Rows from block 4 of the audio encoder, named by matrix and row number. Each number is 128 + 32 x the weight over the matrix's rms, rounded and kept within 0 to 255. All counts start at 0. Numbers have three digits each.
# weight_ih_l0: LSTM input weights (gates i, f, g, o stacked) (encoder.rnn.0.rnn.weight_ih_l0, 1024x288), inputs 0-95
weight_ih_l0.323:053138098136125152084119136156139172127139164099097171145103131086103173136131109154100133132162130056181125188136117144174158099138128116067147104108126083115112112097097155124087110132152138143129135126126183092175120151111136098140126120082161171102132133082121154091161135141071150117
weight_ih_l0.324:156159104159148085128162136111095143109153129161122150125120138140161102149118158124126180120176211161191110148103137095114117101106175152108084120179126139220171116136128132163187088127115127193173153140161154201092116139122115130161105128144113088101147131141114146140132087174188095174
weight_ih_l0.325:119154170166166238093159127135173088172144151074099106126165143129165163073166139130056133142135075129118156132148154074124167137144131147142131128137119131184130080116156093144162117187134060181081158116127185107146108117094098149119097156096096145190148088150106171083158136114121100130
weight_ih_l0.326:155125131104119210188107146197098114121141110106086140147090097098179151147112152158129156175108143096137102149178092146131130149104062162106135154160118117140125163185153128158139120103152149169108136130161174149101200095072122141120165146135115182203108120194153172180147110099120108152
weight_ih_l0.327:075116156116113149104136139073116151140099118169137141130149134113107095110105154125092105138130103157128101134116106081133154125130138169147130139077087114106174187100094153179150112095147152150137091152133105096152179063116106170189122097083126122129130104091119084101111159204161131132
weight_ih_l0.328:121105141141162122169131108153146105153127107101103148159121130091145122136138078102157111093150126118068065110201062118110102111168150228093178180123074140074102091113154084048137078100156162054129120170068146110120097118117107182171156164093148147127149152147133108126087077100138206144
weight_ih_l0.329:108119099140081070139087108176134119172166073104127088119141155063139083135113116130113097109162140152182054108105117096136133123176087127139164171114113111165143126087127116159201128155112117128153121111137127105121078152096091164178182130133130091097176103140180104182179109095103146135
weight_ih_l0.330:048181155134128125177088153168171139169132111209115085098144111156088090107078162132170074114091120087135146198127066145139119129152165127074172103193076121183166095130108102148086157152113108127150124170151153105118107066193128146137081192100154141154125129116125168137121115142080112096
weight_ih_l0.331:147140147128093118110083139148126087118103097157128128115091174091193143104100133129135119158100153131101175142100144149199149098126106103133118078084083138068154107132109118114087107078102148095176113166123113117126102134095141182180167107128129137109096127191128075098252179086099149160
weight_ih_l0.332:100165154045118066078181138135106133156198156140151045137140101153164164083138056112111139129150161103071076103121103077167103120138123112184102116138165091103129102198079120182151129187092114218096076105127091131133176101173089115170114169147093106118048114112152135139100088192093092118
weight_ih_l0.333:103107144151169105139117069110128150077143181138124148134160219112128151141143110210212153102131165102138086174123129158134129129167113153147112179154197125161153136183144149130149144227094175173099090083142114096114085116089153080103158136154113140108098118116066079132159112150143176031
weight_ih_l0.334:095188119137141133128135120165167136137130163121099154103125133199122065138121148163123160144116191174123119152093142123139123124133163176129133115123089107144091153227135110138107121124159175100107133137110171149158098115101090136077142138073143123146113102119142141128191145158151136098
weight_ih_l0.335:146158161123127173061141127140121094128114116137158178078109132137071101158145077120145120192152169121113136130119197133111139141118144116072109121082183125158066115070160101142154130134139145137151130127124154146034099069091136120134170056203123124115174129131098091154185122091077124025
weight_ih_l0.336:123161111175139086151098120178149114096113136127111090053113135108159121137095116092075137090068111149099112148137138141146152170137178172135116111161121107137086168149117138136133198140122070116193163154168081071126172189105094145172128094115102117089142057161091115128157070092119115113
weight_ih_l0.337:070102123134121178162093105123137125166116132090120158135096170087157104150111148087109121123125136058123190178124160130151158149102156154152151145125200157155096134135163102133063079132165126146118140080157189110111118120146125170155116130133121102117173127120175085207113100129112170074
weight_ih_l0.338:038178088160166106126123136114124161150135173109152150177120137098125125123129094126161168126155087147164165150105113166124059088038184142119154094184060112118089121139146162089126157139170112064100111141049115101147083169121157148112123114142145115207149149134144161157097104168124196093
weight_ih_l0.339:196174148117074139110115098123049135167172132209176209155087136168143193119217106172116133149144123149156141160102133105119130098105117166138084136094114096160105176094223167197111113148141133116156117170133122106168121141112129119097123179228098131120109159117143150126202102082081116011
weight_ih_l0.340:156101135097079119117122095171079116097140117106122165145137120110119128127126137150106144169122102217118143110109075165113156119132165149124147125099169092094135147102161176144114130132119103102112056089098098165167149186150134131127139105112161103108126122087086166149062187169139072243
weight_ih_l0.341:135139084186095104120123128161126094137159165146130088058111108167125045155089094105130145161114118096142098169104129119118123110092137155130112078126144078067212112136086169170168162110169125077068092120114149090147133163087139168078223066084151140124129142125184168106162162129171071150
weight_ih_l0.342:169144140110147143114152148111086115132129160093141079125110107146106111140131113137150137148089111133119090140134139074126082125083131155108108081152112140139106111150177096112158111157081116133084126110091162131121129135160114155121137170142148048126109152130105103084047191110131153074
weight_ih_l0.343:140148086148211100128161126177152114098157107127116107088122132139141150120165131127091085131138068116189123098103210140174083091135153094129148148159131141115078128076094187139157107077134105115075117105135162110131160101162115157129150112086151133176115129139076165123169185194202092196
weight_ih_l0.344:100083185114163110119118109128126134120150172117099099122134219123103161174110164140095148118141107148156055130174095102174137062122158155131091104099112132098132138141109137099164121118130147134134123115129108100120151133108141119125128161155132139115068108094058125149176167118142138141
weight_ih_l0.345:138187109175128130120142110137091137091122097163088092115095095118166100109159170122121185150156157092189151172119113112128125139083154115119140144157172108135175158123153106136121034139146126155114122137148119155118195132109106167125091108084128017084127140141086169176128103038146123135
weight_ih_l0.346:120174127125160062100115127117135158116177204130195133117135166122097111109145154157137099088101132139114108126133150124134139148126132079139135119131102203176158131105155110124157091126230117098145155097091088131155087114130188169147088105139167144037144136120139102186153086131093123106
weight_ih_l0.347:096122094095100094166140136127176168106155119152113121121091124085134118206105169044112162102067119143165141083148174093188188125076168110159128063143147142104140095201152121165168112067176149103179128092146155132110100180137096129177122120127160138144111101117100172131097116180109090120
weight_ih_l0.348:168140143072084045123090130085092110115091161147130141098151117097073117122128111124077138112119133098136108115129127145139101108137142106126136136106110186133126108150129154130171127089113165103178164129129145166090148143111128151155130146138148108225160106074161127172099132114074087149
weight_ih_l0.349:118144188112196171161137095117148155131111145102133095110126131183147090098169163154129117091128131101165106109159163105110099134106146104127122121127114129137153108109199128131203096144098168091171156125117130053111097082125203183109078210141162153099193172155142126119087106115161081119
weight_ih_l0.350:132164187154109153120112127133122144111158161138108132162186117115157120120129175093099126122122080104142151147157099135079057083183123150144204106155142164137165158119148221133161117114102137191103112127123171147120097102100074158123147173114143176159103114125135138137125106103145112109
weight_ih_l0.351:167173111136133182155158170121196141106137121164181175143128182110121159131100118120182134125152158106121156118107116114151109175141166115131084080161111138102086139122190161107115105104130062101140113090081161158189146158138107120113123146121141124143090103097133116157154091144086104061
weight_ih_l0.352:165108117103105154134155124129084136086172095133067112142103139148140136126117109145142160138071134186172153155095178137131114120128159138121090157122115118131123107083144149116165125148136104126181169137129146173129141141131173115100108116170132108172104089136152091145115207073175082200
weight_ih_l0.353:141088143152125130079145142094132117138085058102146098124093118181113098115128166149168133138149152128152131150160106113134172110118140129103181141180108146108117128112088126136117143132099145126115102147111098122114140170123141169095151091113124115111103092138150174136104088085128171101
weight_ih_l0.354:196194135191108143133178189161121195148111148155150152155117130156152177096117215084160195156207122127104141095108129104109104166130169136150164183090086158115145090129093083175167137163030140125075135128057184094115178165075143061127138114130120121129129042112126117159122123189056092150
weight_ih_l0.355:190115159081119152148066149142100055102179087143080091136176176095188148111121116134143132105164120131145154105150143127189131122110121094097113123154059113116140119134069123158104086076137154142177087152091242069149148146084146188112154126127154111092120119133147105144149159126176174121
weight_ih_l0.356:131142113148138144129134143123151124123131135126073187099146105150098070103129114071101143129116167217121115192159161131110115102114129139110130130103135088208098121097112113097112134117114131120147220148138188116147124124178153115101118137121161117054139131154183135086144116167126118169
weight_ih_l0.357:083135126119111128132092158107187150170135102132112148163138103121148136086042089129164129111201140110139098076122134085183128109123171097213151138128090143113107093160070090116150115162092147141179117120114128125127145197102084125157160152171160168176167153125130182113126080193165119142
weight_ih_l0.358:154111114141045146117139124102133137112078077147116188109099160110132122150094130084167122069133116137136130114070148166170135131102129157080161092085136136095108101190108135056115122075094190135133165113105151155128164121164117130144076108161181174101120157112153160146160091074121138161
weight_ih_l0.359:105098094153133138118157109130099096155107080155087055124088102136207151153094168149107148039107103084138131157115197087113132045093149133110150171213155119127177120149191061035185106102120113090178129118171096131116138180145113114142115153157120160103126121137163172145098143179199161123
weight_ih_l0.360:132124150084092077125143123134088129142154096191111137139096111129197077158152122130177107070071155112159073146186161156091131167135170126112182110140079146059161103108184216156143087107091143090100182127149067142142191125144048118043108107115127133090120097154163092151184146102110125118
weight_ih_l0.361:146156129142089138159064133119141114086149101142193057078126136110094149144142127165090075070131083157073179087149099116123120108180135167151132126171094163195201127142174092156193059090150140124086142101106130199082092113076125137111133050095071136114207113161040092181107209179081056096
weight_ih_l0.362:109141079103140126157153163173182226131122174179046147111149103157169145090087095117131081132131114137173090106146099083112120166173107157069136122107133157159192192150124136081197144153148141181101099133152142148139129129181138131050166093103140110129145117140102137102122100151178114122
weight_ih_l0.363:154181160154172147075162174089072171148073121182126107098121098107108192089120136138133112200080164135084129178125183114117115052112115109168108111153138147164166099137153145110149122127151106157156100148109171139140164082065104107139099118156066144164103143121106177108059099081129066121
weight_ih_l0.364:158119062103143096120124134120225151127158110124144092101128125153154171090132142146157149073132128153090145122110211164114106143126182146064112194117105145077052112135166142175130155098119058115114132127142093141106139198121108147126139122133106158121075140066126120098103131132156157138
weight_ih_l0.365:048181112086128121142183116142138140095170137153090109126105095141146109157097116125118158138141144106178116103134167125175089098128157131087124113117161116249132102115128066137168125097164174103160139131091155104139122060160172129144102087088165140146138131110109119142179128188104155111
weight_ih_l0.366:057081095127075099177155198058143143082144119143158101161098159108178160139118086155155115017140151082149108073115131099105107203071144048113140111181171129128066071133127123090126090138138087096140121139093080123126163105152138160126127097151068105130101179134067169099181095090105102129
weight_ih_l0.367:080115113130114141131148173155105148091125127089127138138119085139122130205118159173148137176142210148139154165123147131128124113111132117119156150160117105089127090161122102115214166104116175143119089123127170140089098147112084162110110146099172168108147174089156162156128151150180089111
weight_ih_l0.368:131095099092106217195149115158101149077120063106087105082128122097146078073122114067091137098131127044106086108079099115150099142106143133098133131076118131159144113122118130145133141142107146114131098122114167154165125043110112143127089135168118135126120100141079118049225130106099111126
weight_ih_l0.369:163115117143142163171141117105130157131169070196181153086141162180160133110129111178147123143137111120125157205090142182095155180107193102136140099150155107104148206111086142150124138063109118122158144114154169152163067163185121120150149093075111170121171092142127105126077083121128131083
weight_ih_l0.370:170139088105134171147131102176050163106125130097151155133095139160127136105126146081131141154117090068140084150100197122130085146170126107123098172117145118138186186118136159155179127146155095118149150155104124132112110107116098159165131147107143148146111119100149155166162123118099180165
weight_ih_l0.371:112134129111117118115151105139104160154126174177136139081136169099116122163121123096067096096116112130136162102157091055154140144088138149138134141130079105131141130176094141112137155170102153128175085088151102069131093153116127158104135151126159158203142081123103114178159090106174168139
weight_ih_l0.372:203114073125104159130107126127148176152125087167114091121177190192210130109095177124145078096121120153104150104132148117122126163206118106197166086117152098059134159100132188152082152062123153168127178202160156164225087095120120086112149156141180154140172075121132084163146119134119084125
weight_ih_l0.373:115091142144132098103199143145145130136213199136145196089107099115134223126138065147089130097094117170099190109079136104121160133101073134168104081166088088097094138145201151108126168092161103138071102149158117192163099111061160149106153051000073127129116158093028161163150085133089181093
weight_ih_l0.374:084129149068087100104110094166048128177158081138134104172131149101121151043111116129137060056112147110135092112157134138100135099155102087084092091125091156141049106133128194143152069091128109152104128137136115112126112109149173147028140124157147133111123151091153100115165090135102126133
weight_ih_l0.375:104141119129127121116127106061082132062157034158086144175125084077081178109126100171100123113084162094118138166034093141132133155110133146131093236166155101188197164179120143084116101098123091134080177153118153123150136101164219000107087166201159121081143207160094152150081167121161104102
weight_ih_l0.376:138082117126113075090180094107150114095041128127170169106111170100172214131106154208122167144120145127107169135141081140126120094097064122110155092152122110102086123097107119126071071127128123164166135112094158085132122151128175100078152069115177127109127124175191158174108128141135173135
weight_ih_l0.377:162097136117151118137137115126210071131098130074148114106054079132039067110071142115109175134140136168153079118155153129110131081185154090143182120174132139127164137117104100189127139128143129043087146184132070116120091248114153110124106204139122091104123071169090112119114139125228145116
weight_ih_l0.378:198141074158164135142147098127110091183114146191094122173079076114163150130147097137118057163111107104098172090142122099130121184161118107126140126124169080174090177177134126128124157162124128162108101132106159130170185169120145086128195120176129098129117124110132216134120182107138144157
weight_ih_l0.379:152170134115144157105172121148121148105162109097192075093157106128141104086103109041082170188149137094161151116132083100120075133132097152157139092150124211130180107196146090175200144085095173198187165125071141084121168114111096055140185092115135097154101126150116126074163193055162076131
weight_ih_l0.380:163063114177088128105101122070101176169152073072179108143096156119104172142147100151176132092133136185132102109116165172164100120122164091117140066179147155128098132065129131133087130169118148099136129152145180159085142141089155136177105057140103125125096157138133113094153144084157179107
weight_ih_l0.381:120137165097143174110138155104118168083196124083154091062133105168117146110131158127128125110099146114162155159130097160170133135147119137161098120100059158164171111203149122148100143179142148177091135129118122086114115079163127141161128124164085129126125181094081145138142111141173138130
weight_ih_l0.382:138076152084137059032128102114124122143158136143080121080116172171105140117124144139132111174125081129125171147158142127171118090114141157128090140139103115123107090115099148127101105088149071111112108094119084143090117201144124128132130161178131130147171142094191150173181169085110080024
weight_ih_l0.383:130056163127103105095110158111119141083159143136168154189148165104127129124143140165188124158173127125096083143039169127158095183145152150055067104143187053108102155144151091194158097109175106185146141193204121142198141126113125095136146108030143141108094099144150149091174139152077151128
weight_ih_l0.384:145147172090148127146155092141116097164118111158155097083124140133132198127114179100078102146173102103127161108109110103134132100100133133106102152119127084145111149125071121102107110083168113192102140126096126135120193154115159119073146147148134156101142097110112103136093144130096139103
weight_ih_l0.385:147111130127106179202098142098109131133146113176103130107119141143140107127131151134095126135115138035183160150129137083123137140150134173170106125106093070087192174118108104133184115132126118157151089097110117182100163199146128157124113065168116103098107074135155057137144163125185125125
weight_ih_l0.386:115151114149180158200096020138147138137167158177186138161120093110062132106206092168130117157193091058218175109118161126142095162179131077155148180074220090166125117100104157064118139120185139154130128191129126143110076162135127176182129111068138192118114173133122152092129155113165120160
weight_ih_l0.387:155071050182169193186099131067186212092164212200128122167102101164138105162164084165125098093144119136132110090111110157130136080087139114184104073186210072145152121106087163163117124174116156110151119102126132109153181159179138179134147123114110080122079187131133166122099072097127091134
weight_ih_l0.388:117145173142139123163126116130150122163078093139179124111101132139126156140156152141111102131114132077107136113153132117112120102140087081135118089113168089129105101151148113068137117098090094082125115126127157144116118163150153133149141102090110123116145151147122131130192112165109097183
weight_ih_l0.389:132129109137136129156136182145133120136115150172132125153158150136147107164156150141112097096123143125162140145126123112165073090170175091134086125122146132167091114059119143113150125092123123114111116094148121122136102127111148111126178104134126133152097136143109103088196137113101104104
weight_ih_l0.390:109082137157137100117160175145157146127118102168115074134154197102085240102127116250178117160084119130085149105087152078151131075163169102196084099132021106114149045164094121182120135139131077159094150126158146160118157130070230142084128132069138106106165155134145156073166092131127117132
weight_ih_l0.391:165159150187122102072103116134145113128109123105206158116119093084109129151157161111113118136084057098206121136085149129136142103148137109105146114103140190141111126134143075128138214132127102128110134108150112110116118073156121135093049106166113112119158109136141080120109135145125127132
weight_ih_l0.392:124129186181114112130159103119108090078138094078081112106075130141106086163108115063101133109138181112166088143096106093043147112146126128140097134111124053146088163086082141110088124107101193156179168148152177072165113094159183124132113085119077117124129122149146148164132125119094120095
weight_ih_l0.393:126042109150111068112170143156136086149062102143172127148140116130066129164094142166105177121147163154152129103168096109053153115119170137134131130104153153125104124125107149114076126099142121203151164081124143134121136121088168102127160102111099113194142149174121096154122166168167105084
weight_ih_l0.394:217149077091165075128142083113123126078144104191138097104217123114093125177055139157134103147080086115087076112168186140122102125091094101144182111135083142188128071123118180099166157152141128175142154107152148075100139149129118044058064135136150125090109134106147126203095161154152159137
weight_ih_l0.395:089125140142121130085156115099125153118122118114124084134117098117076151112093146112126063149122144130107060120099142049136114115125145133105097095148138140149094134078051116072112137065125106131114087101094175138111189130177113120101140123157177115074175135153121093102101171156155091140
weight_ih_l0.396:144134084148136126104153133153124132124161157163166175027125104103097113147085095105153165097157191109131161172150100094126075145160192073190200158110119151154143165112085133070087138141135079166149131110122127095135125101139130140099047113087147124124137162156176138134221069135116119118
weight_ih_l0.397:156166128120104126121090151177152128105131114193114147176126160117179124146158126056146063125089108123181172072137110139139128079145120133129137152117095182124139117134171140132147142113089175149148184081171154127141089107113108114105145117070109121140175135207109147097176116145156134167
weight_ih_l0.398:114094116150090106145131122138089092169122155127146164065124168082077124109161133137162087128092091111092137074137184141101065154187127103083134127196137158106155165135126071145163136133220110142133123092066107143116092181069153175105127173064062133121160112137092155128197126118183214154
weight_ih_l0.399:186175162166171151126098160118228147101109198072113113124169128092102164175140107142166099116089083147089167174112080147143046146096119126145056183105167124148141098086063075127106149158144140073148112174110120165124162143092095114109151161150176155094102142176131180145165154157109092119
weight_ih_l0.400:162147138169089114149094180147116146185114108134172139112119110150121137142158140124243140188096080127120127109130120141123150127168163107108175142114098160100114143082114099103125116115118114143172119114129082125146116160186142100064192119111132122131091069093111144148123112069140121092
weight_ih_l0.401:158143181151121120114141110107128112077164132129123139145096140107075154141132092140082097138181113174095149074151131079089117201169129142156206204111155088092077106059148170119032217124117165135089137137132103135115112181159169193094123118151114112081103045156085194071141083172137125140
weight_ih_l0.402:080143108131141124080132112161173098133163162115154064110086136131156117125132085128115109123130145100085137112121107109124116123100134111099102120172116102144083169093051136111154156137126110087120130123153091120136078133149142117172128131152102160076138137121188128134115078104100150174
weight_ih_l0.403:217127097139128109154179099123135153107146092105099181099165111161089127142074178180086181078152143098126127144103125143105159149099205155151147156200156049112139127203138148132060145060141106152179148147034126160143100092149096156104203138139172093145136113140131124103221113137182096118
weight_ih_l0.404:125160098117173137084143136121149147130200103173120113117147112155117134097110078108096140134054121130100115187131105148118142131087143112126110139122091173112142110103153157210131119139098150143106149130097153134120137191157173152134144165104119166093106145132151138103095107149151161133
weight_ih_l0.405:060134102094095143180103119094187096142105142094121157113111107081145120083165095166085148127058079172168123161033081229108130135124178129133171132160171120210146128125172140156053113113107062129103141129173136188096117129147167090121124102204095105115163116123169117113071115143128109110
weight_ih_l0.406:095168130120169126116177059132147203138101062108128167150128068089066154188127119138146080038145124130120091155130143072112105085110081118194128123142114144113153092117173170116172085122066162130132091088233155094089072192126160150127130082120175138154129109122172122134140099128143153075
weight_ih_l0.407:142079068138139171168149110127177116123094120112125156160097167129134094110096118093111101134103117139160150065132169174148160132175102137159153154093110089147145126088110122093088157141062129085042107091139150085128094178147119117066136105141151118112115172115194122122083108177150083118
weight_ih_l0.408:100114188108130100132091095101122157082126073119085146149091093126128040111149132125106083107107116145141086162123169160066112135151153182127133132125173048151109087101070121129161106117099076155163178119101118134151120123152128184174134157093172076127083092141126110090093115156172126151
weight_ih_l0.409:071128099171180148169096146143125141103136150105104117097148142177102127175104146076061214100068135120154137121153186001114139133136183128194064098085134070116102112108115133116132110156053114161095175123127188136177130114094091118184151182033141119109181102090101124145100126136121133142
weight_ih_l0.410:127118096168116116091145156138038110083122111196116146129154131148144148105113136152171128159164137137157125100065109171162100168112116122133106166123144170124166074155079079185108071107122137124122127000149138103122113147120137166063129147129166114111125146121139078143153158087142167135
weight_ih_l0.411:120162123116163177115128153115108138149110145112140093114121147135221142110069210092160125060142120109089077136111161119129127127154122154176164186130138117205100088140070104126145112149179106167127105132105161164131144124157139086119143128155129103130126104132100116170127114164129153125
weight_ih_l0.412:120067134099128118166128150097135135169129166128187072160145168074090117149147097075124091077118120106111130154141121090162167100126124139130115137128088162107121114157121113122120127115146096171132123088102128169143133149079095103087126136189154108116154059156110109109106094138096153139
weight_ih_l0.413:213177174114056147217137160111202095092093077168079142104159162218120136119123100169167084105103109056146087135159143157186125098147146098135082094105149096159131067077117157033082153152156074120173133111171146148093115145103119162104117171077123152178102161145146129112067136156195144058
weight_ih_l0.414:193152173120119122144097132105199130175138154146129116130051135122148198109172135113131136144117164153112150129113139127103120166127122137105143135116122121143121120110106163123093186103172153103105153040141137132100125103161165137098147145099117221080120161144138118138131124131158165138
weight_ih_l0.415:154229126106125121099200119099172156161127113117162122103157142129132073113144125103161124140065116114107056131133146126124130179119138117120197142162106146148129138068101154180196105109117154146113086083190135079190120186140137190159094149188130105136045122155148088095144107146207127134
weight_ih_l0.416:137128097131176114115108122054157167123183119126118132160107132122078190129116197130142170121122118178150168119103116093106126112161161157147140127167172172110115164174116101155154157100126137125085111124099085075066081102144164177148144127086091105156162123109134117100156102159162150075
weight_ih_l0.417:124123135167113156136168124124163079066131114174114098103074190100097117116090173073168161148162119072161059163134143152175149121192205091119132113141141176124112192172154178087078139116155099110132124087127095146090152019123154134154171115168129142094104172112126080059148077140217167138
weight_ih_l0.418:100070133149076063166112130157131128143149134088134105115151152079131163147134157189169083083158162116121128148068154126148128120094133167130188182173094194115143074115123070163143183120206136206140115157156107068176156179144122117060152125138106116150112100176110155120103109134107083179
weight_ih_l0.419:060175131128113063108135140113174079137109151092113173092116167140134124153153099117077187107131138128158124086122191136174065144147134112200155114130092133153134151122171195186105150148083147116092120146144115130178144145153115141167118145161140137096108202138171128149086105132179142119
weight_ih_l0.420:149169119101181112132162115095068179117140137060099120114120137155145103118120146124109153068084144155150067123078184081143149067127134150125117095135074138128081053109091115166103095149089133137048117009119125168125090173159143140182129100121169101099136112186111088150182107134121134116
weight_ih_l0.421:084172158133156174085147115123156136132147178147171094083097139196092133179114118152168126118052119091082169122117166086135106153157146111110176144203107136107107115142136133127088123156128138159099114088122113126117119183166114169127166164119126111067136110133212119150111140084124096125
weight_ih_l0.422:137072113098109122103157131108211163136126115120133158123120143145118106155110114123153138100135148110090127133101151180154148136143147108127221079151159164099093121109104106116071180122070092114128198211109076121123129191107115176116143185117101141025138124132149123173105061133098190099
weight_ih_l0.423:153062056185137202093158070121126068097164104163112154098106080108111099091182140167119094067111164142063196140079080140066102137131133132110110107175115122079110139146122116088097109094111075120159116087123043173162157105167142140123150158190189111134188152074125192070132172106118128181
weight_ih_l0.424:122075087093136121144040120139064141130117122062108075095113165182057148146116135199112130111126126154161145127121144151113109151122181117145126139111177168139140161114158126161166127162184124163051126171134116098064114142091135110100076141095156132135121184118139162163098105129143131139
weight_ih_l0.425:188158104190155151158179058145063125110146146134111121141130163046101133081137127157110087072060162139101182185087123108117131168170141133166175095159113166195150145146061098241130122137146121151109110131134150135133134072098168127071125087113126092206125116089152175094107105113138143120
weight_ih_l0.426:107117086100152115099118128115138111077151130133147099053135073134150080084100144067143133175147071146062164115121128090105102102145101114072117117092120153110108086130127114125124142115150076123106107109117115108137139141122173134145110176114100134149128106127123086167191149144169096130
weight_ih_l0.427:124056119119154103052118162090158131130143145109146167169135133124133156181193193148146140081157152081089149105178132082150143127153171146127120143147074101089173129111147122100132202128137143124075058136109113102117088162180128113175128157093128189122186104168060136127094080101111130130
weight_ih_l0.428:131165106139179134201188118113076108118105164081113181138124170166157040150140162138141109096114075098123105166097111157121153173120222132108100131160216129138106119155148108134181126184139040100062110117065118129122114159162140032112091130204149159152122149163098183041152093101109101090
weight_ih_l0.429:113126109155111088203075100116132068159120156094188196064129175079156136130107169095112120112077194104145064075091238151145170103101126114150142113106104104120159098105068138047154139143101121155110088169148157136065065121113192112080146102091080194028107135093176130129140042153152098172
weight_ih_l0.430:140147161158186128140152134134063131122113154155175147110126160116070098128145080106190106140167109150179159155137174076110120180138148133129094115140148130126137134149149115130169087144098120099165130124127104093176137075066131128116142149114124144107178101098083108074096130136113116164
weight_ih_l0.431:142106142136120117075120112102131086150180122140110067143104138128137151142103144091119156123101136141120110157125135068139158098129142142160136106126120108168095146139090179150144130167100114172089112083138105111102125099124139110110126116120136165081122114099131125147056154178205109122
weight_ih_l0.432:135181069194145134111129123168126091073145131125156170109157137151146149119160098110141117079189165142125155150057137162177095118165125136120131126145130164195107105132177126148137132138122134120192085203136161150118177132139123171032138149117089101090117131196116132138089143135176120169
weight_ih_l0.433:147074161171121079142086090143098106131180207124160118062082178130126114073085099153145087139139081120098120167173160080132121181152153109156174136105164084118113176057134150130092150212117141137162117141125109075160106159112105146156174140150135114124085128164146131139103051135121124161
weight_ih_l0.434:136142102209164201136132152135122165137140146088149094122146102094100122180101131123098077127144192136123135136098120135118138145164129177136128134077121170157087108135129087125120139138139146112109077176102125085144116073120101162102137176128144150149120089200159157154132149080099049141
weight_ih_l0.435:086108149112115172157069133112118132081129081136137178174126092111095150117120099116141158112150191113163135161121067126210157148180170088173121112162142123122166100115121072116138120125143176151097169167088148128143174133178099119059100110116106066189177163120120110173116116145152093119
weight_ih_l0.436:051123096165131186124159154138210081116097086093098109134160129100075157111151153115139142135108083092151122124143161129131115124132107097112141090099072149120121105160176160139164095116104062175110116143142144112140047114113110146141092090098104191102061103168136162134148121149115117184
weight_ih_l0.437:085137151143150150195094174100112076104126093057134148104154121150099121102108066103109124118129153062157153126054110124127155092106158113131121169104100122132183166139147117108119123092053090106061094107162140137189112090155159132107110081163171088116180125086144152165171129115178129105
weight_ih_l0.438:141113137129178117130136139116104079096098171102092108084111125107119133157151118117163118106116109091081096114110095103125079126145125162134138122126096131125058124085168123123111169135168115110082113129092145140128108139159131120091187111071108119164157113182163113154069200173120102103
weight_ih_l0.439:131126142076141134096107190114101109119061092148151206095137131071153121108125128196077150046145094077092176111084098139129136099141155171117220169099090137096089140141160083113131151146147102152143112150079147139111175164111114203100126163121160202090119123142116095134094154140103130154
weight_ih_l0.440:122163062133081120179086102105141068101154120097132189183141087162088115155159109140127117093076146104147150097105128132090121158073160104096150099146109124123098144149051208047127159122151175133140088115118139211162095168149109113121095172151115130137134111129202147151149089120189144149
weight_ih_l0.441:144137104151198122101143125160139114144082149118096138111106156180144110152106085159123090148128128071075111108134139145114062142082164102105073181101157133118135151133071130054135172186173109130067106127102157106122085193205078141118059156158102070102129132116169165102120162129131111176
weight_ih_l0.442:146146145187111113148114103161122089106068147152118140091107115151160099131118141123099181127093152147171089152119139133131118076143106154138113140131117167106117083163110146158155103150235121133103138153156122148164176119084162134111150116174103119138083066137143062097060148117170146158
weight_ih_l0.443:130119129152155162048101100141148103155156140131152115082085095165122060145096210144133174172141128138126116098162120131137128171159148110122193168135141098134167061125067133124144090084146181116173178093149184115100143188070133135184145166038152128117111139115162070100078104106152140135
weight_ih_l0.444:096124047115160099095146169139159048117111128102113167152119116082070135153109146136111126128096129115126089188170160098143109095175119107126127152051129107081118156083133163134100147109090091105155150179110113144134232121168121133127177160107063124157085142136153107207139109173131148100
weight_ih_l0.445:149170125148110129157138165122179124118133134083144117113079131152101143090091080141106099120164153118109138094128105192174085142128119125135100141132195147155118088143096111082119102122090167136162138152178189093149120098115119128097111105132131124164133136183153098180114156111152162118
weight_ih_l0.446:146090099134096133202163158093136067087163157110159120133116110095093131090117119095106176089160152096068063156122126087093177167142128108104134142153096140194148112118111141091211205144126126167153144088120103137157186074133101161139181095115101152097104186150151109128167158148168115099
weight_ih_l0.447:059088082139099122139130140148075134155149075076143141122117144188114088109093133142166111089133088138091111150097187100122089151161165106124138115103194096141112080115071067179117111165116167144124102123158115097182102181126121178116044142137138085207108109136093136139124163114164138168
weight_ih_l0.448:119079156156166094134156093120128097138041140160078205153163079112157096115062141200112143169092184125151141146152131136132151166117140155122142125119122152049068127089188105109086120178099212095136129109122166118155147065125150109156170135131122126136127117104154083144140120143187116122
weight_ih_l0.449:084114128173178144123134146118129074120142136098111138200146097069208139087114102100197147159053095158158096106142180120102178098224143194176165142206144145115147119134160184174143153191040058140096135126126092126086108114153106141082117095127137140073191159123095113157117132112096110156
weight_ih_l0.450:169146210117164137193113154153166125172169187151198129143154117085219121129149092206171093126139215127120118118117169136098156153137185168183131115092179194165068116110138046087078142137167054156168130133141166165094136117171207118121152063087085000082059124128167031091077162108076079129
weight_ih_l0.451:120108096130181147132142087126136153120173143112195094099109115168111155165141147096125111184148127130089137107122120176172167117119105170127137123088156149135156151077056121113086137128160128143103150119141180139101107156122100126083131118101079142128109154145158209159131131157098148124
weight_ih_l0.452:120140114111123093116130138136080137142145118088092096078130106146105131173115076118100153135127130131154056151133144126121073150118100082139138124102155143085145126148139079158117117138101093116121157042097086062103139151135146167236124104133099174068127116103120131116188100113149098085
weight_ih_l0.453:099180139154115145122105187162135171096156119122102131153148117149115170152120155119142126254128123154107133159130117134123119126153127118137079151098113147093093166155163153128159172183163123157101125102117118170115128200120156117077139157062126084202169138128158172169151159146112128117
weight_ih_l0.454:111109127136113097122163128174149142108150144126106066140127120136087159112146133103162103130167145109131160157193072112132089161158124110080072086138120168131079147150135144193140178094109137092171115117165129075135149167186170160142133146087160108146135076095138155150107076182125157092
weight_ih_l0.455:171127143072142177138134141121135131152087091120131113132132111130088153207116125117117135082132092169108214126104117165203097136109082078148126137096103098131095095135177110119101096091122154130150107101085135118084177183151104179167121142129124154196133138135193102102180153163125129165
weight_ih_l0.456:060125144127129124136130128084112182080137078100112081141146119147103126148150104037182102142106180133110178148148137097157176126238068152146125172159166127125085096119141101122157146059140160086127130096177095106140112131145088050177115082100146189109127159060102135113136118158153072093
weight_ih_l0.457:170148117175118132134137150148103121144100148120125059123138117115126091085204105126123155086153134180135085122126116102073169148162131151110202097106141119162132093116129132186139096142143104181112126111124125152088134145084113074176128165156107142107163144106188103117114136116109103126
weight_ih_l0.458:164153079124120122141146139187137113057129070092094122102084091108176091186096131056144174038155090120137127091129159093127090151116102142178191115181112116176115121117132123078127119022099121183189116116087099154096137140149160152104168154138200130111114101181088150129156137139161156141
weight_ih_l0.459:141122134086112066183133109121166087166140097152078075111133148113131132107109124111119088131103137165136120093090119160153116135115120125113141155195145123155150142140095135115107032140132116073135142147133147160085155126125115170141129159162140124111098138027114183133106187127116109195
weight_ih_l0.460:060076133181174128175143077111116137110175142122127134144119157114105204114132119170115138132190148081164109083111134144118106127174107135176146113187182122150092111164091162160105139169174147117132151066076112133152079185077105119210145127140090127136173157105137095149146108099125077117